From a checkpoint of a small contrastive audio-text model.
Training: soap at rate 0.0013, 16900 steps, batches of 128.
Rows from block 2 of the audio encoder of a small contrastive audio-text model, named by matrix and row number. Rows with one number belong to one channel. Each number is 128 + 32 x the weight over its row's rms, rounded and kept within 0 to 255. All counts start at 0. Numbers have three digits each.
Before each channel's rows are labels from the 100 clips, of 14976, where the channel reaches its highest value: "top examples" is what is common among them. Only what is clearly more common there than usual is listed. The data: synthesised sound scenes: up to three everyday sounds over a background. In brackets: how many of the 100.
# convs0: first 3x3 conv, stride 2 (encoder.blocks.2.convs.0.weight, 128x64x3x3, each kernel summed), inputs 0-63
# convs1: second 3x3 conv (encoder.blocks.2.convs.1.weight, 128x128x3x3, transposed, each kernel summed), outputs 0-127

top examples: number of sounds: 1 (69); reverberation (68); text has "room" (68); text has "reverberant" (68)
convs0.67:102141131108112124078123157073174063148155097186093070166176159130155147100101130104138103170109140143140084116152141155177116119152103110096127113102092141089150073116161056090167137114125193
convs1.67:168147076204137122121090126134135141107099062169132195155135109115223157185084142190133148154103128146105157118094194133156133161161108135117150095149081129115099085132134089162124104095152162128173146142128125075079193118135097167126172113118118113148114148151166117119115145124142115119097063177146105112116104097109119168113148115132139142112158159147168000107086113104134117084126

top examples: background: none (45); meowing (28)
convs0.18:131109135137116102085141128074105141091133181076155206099119120160147135119186065119207127094079113114119106124089164117132122135093149101135101068109130184164144148146081173171140143112103164
convs1.18:169116077180140128121100130134130106087069080155126079110116108173114125072104123184110173100085089121115082091110168153116100085123169177101139077096130147126122103145188112148181118116109077109096143120133135139125157073128124150140127166127098099075127090119160090109142123147107170111084123141137051069133127107130162095107115164128130062131145077150186136109086189121124062071053

top examples: electric buzz (29)
convs0.60:086119135143108155109180129154155088136130082136091078149138142058153084147070086091133065142113167089131138072156089144181122166168148157174109137106095114121149074174157136119160113121145079
convs1.60:126159162135135154115140177146166223107084108156118079118110174172108100141127166137130169154112079106111128131114145085140115117103087145162069112150077091143125120167125107148100111088151218070139086129173102135075181143097146084150077163164115163160105147142123110136081182115131129151059141148123152181136185111119130125160127140116134130152150210123145113169180168092111067152124

top examples: number of sounds: 1 (70); background: none (57); bird chirping (27)
convs0.30:090127087185091111117101129027110181145153115107083115175145135096135110110105114125148146116064164192156134115129150098144124099183071129127139131090091140214112150109133136161097127111133116
convs1.30:105113157170140122117103095104111090094080095180097078112155082141163114082130149128138148115128120170130157156169141097178117189194113098108182139157109096102192169150098164113117135164133088076078135151171134158125140091162062136095110143110100169098092149188212105104111128147055158099131125121139100183144162112118182142131131109098051070132133109141145100153117104177135129151101

top examples: electric buzz (74); number of sounds: 1 (74); text has "quiet" (64)
convs0.8:065135175139127123142108136129159089109148085156108084140146080113114122147068195170135119161116116116129153126102113148162185091110055084154139140105156102108178163204108118115149096084078108
convs1.8:101127143147160150152100135157144131127086178120154200142170072109170161147082088056101132121121144159134111130135097167081131173130134063132076198131154116024130067113096174111130119126120117122169178152095115126156165147141115164105152162111131113162101130108124073179100119127182114101128208086122134139137128150167116117142097129108182163147125166100102124063104104169193123127161

top examples: background: none (80); mooing (32); spray hiss (32); first sound: mooing (28)
convs0.19:107157144121106129135093090113098147105070108104116110116149154088130131126130079112130150171108138143216108104148145129171143143194207109201092117123134165113089113174070113082175125101156095
convs1.19:121130147101097134129149140178177159111087131132106110138097115117105092122095142139102078084085133126103095054051122142087069100105113149109138090158153096089082175160064119137118134153076109118164138127123154162097150086146138155131162115126164156165114111102130178131146078091195076147093127085109131128091192186147079106086162117137169117105129140119111115184105084224118066124130

top examples: bird chirping (42); water drop (29); first sound: bird chirping (25)
convs0.105:126145067154079138096112156095149082177139111173113073160135093135116181109025123112173108120139139110101189158162109150107124119089098101142156111095060124115129123136131086163096168134158147
convs1.105:217116101122174122122089077147113110158117166138174136147105128162132121164082090161147162193140075136190108092105210129134104136138113134149135097119147161117121159127136131119090125068078101116152130149158133151137111176161123163130173103109143091098143140126178149131098159195133081131082069063159151165098124189127100097164056127098132121071158152108167157097128118070149159099163

top examples: number of sounds: 1 (68); door slam (53); background: none (52); first sound: door slam (44)
convs0.10:129169117113102173076118145168111146141142115162144136113179096086125036079101177102134170133125090097108122093184069125154126135098177091147121147103072097134114096148096154111128166106070100
convs1.10:159129171113134196129112133143167127102191146179119177119108115077122093157183121062119159129139153139084136049132130102118150150056134148153188167113133102081128129109105148072140134084098127149104159140075100129143095129133096134162113122074141133131189114143109092113103097105100108111157175136122076114102151152131110206146217123150147129124093193095182068139132144184128118105086

top examples: number of sounds: 1 (70); quiet level (68); reverberation (63); text has "reverberant" (63)
convs0.35:058139117160147148151148136101122152101108093179100090145081158038095100129105112143164162149130106134132150140112145163131151131124125081184080128102153164092123167146174027137084129127148131
convs1.35:139143112101121144184117113111115133068165119134097087186106122143167095107177106139147155160108082152116151134096135086144136132133113111122104153179125139141166204153094148157146094156122127144180178147176085237159151133183173186123114090140177128115120157244184145118111098153090110186141124122115100130120122094121136095114122132097099123157154169101136113158198095167141087140123

top examples: clipping (27); text has "clipped" (25)
convs0.41:111130139154147087107215148197126212101124146137097128077124118106091136154117136122130159096124130178100099138196120118145091188122149089095118120128147173160163160109137193102098097170123144
convs1.41:133200188116133131084176146164122138107155123125107134098127140102095054089094129173125158127176128137165105133086117105171096110091150153142157121127096187119166156167110159116178078176189164189116089173145144139150138119076108163121070085134146153070094157168116138098136128157174155143131087172136147076145127114118144063179141120160089172106078115133133179076120119069142144164109

top examples: clipping (31); text has "clipped" (31)
convs0.126:140092103083142124101102105089084052118082043065157161126124183122129126064077143053163105134140138110108118133082131085145122175148132134158127109143152119149107116124144147069121129128133171
convs1.126:104156113096128110127164118178126144111146165167151172169136087045130122144119112130098125143092147076153101159211153136149188173171160128129099191142095090079125159091116128099111134166094111081133157095099094133076082096154090098182076142103124145135113174154097099141139125130141211159122151134099181117080194053142139102099190145131158143150150086132123128120121122119172174110112

top examples: electric buzz (81); number of sounds: 1 (74)
convs0.52:103104153107148115094115145148133111109128089167148139099130126146167111172126102068118141088145080209171142128113127086152167121075082066155107123129181145116207152167091149094163125119190109
convs1.52:068122122161131119135125096154123152129144150068165151105075119053111137123129105123118108101133134121173117085069090092111170160129200147160145096074100187133064068105119093085216176128162098163119148122135102166160189125144133211198117130123131065113107119134092132092148113152104108165116174130174181128117086139186145136138130121149128158141156187122113119165139138131105097115116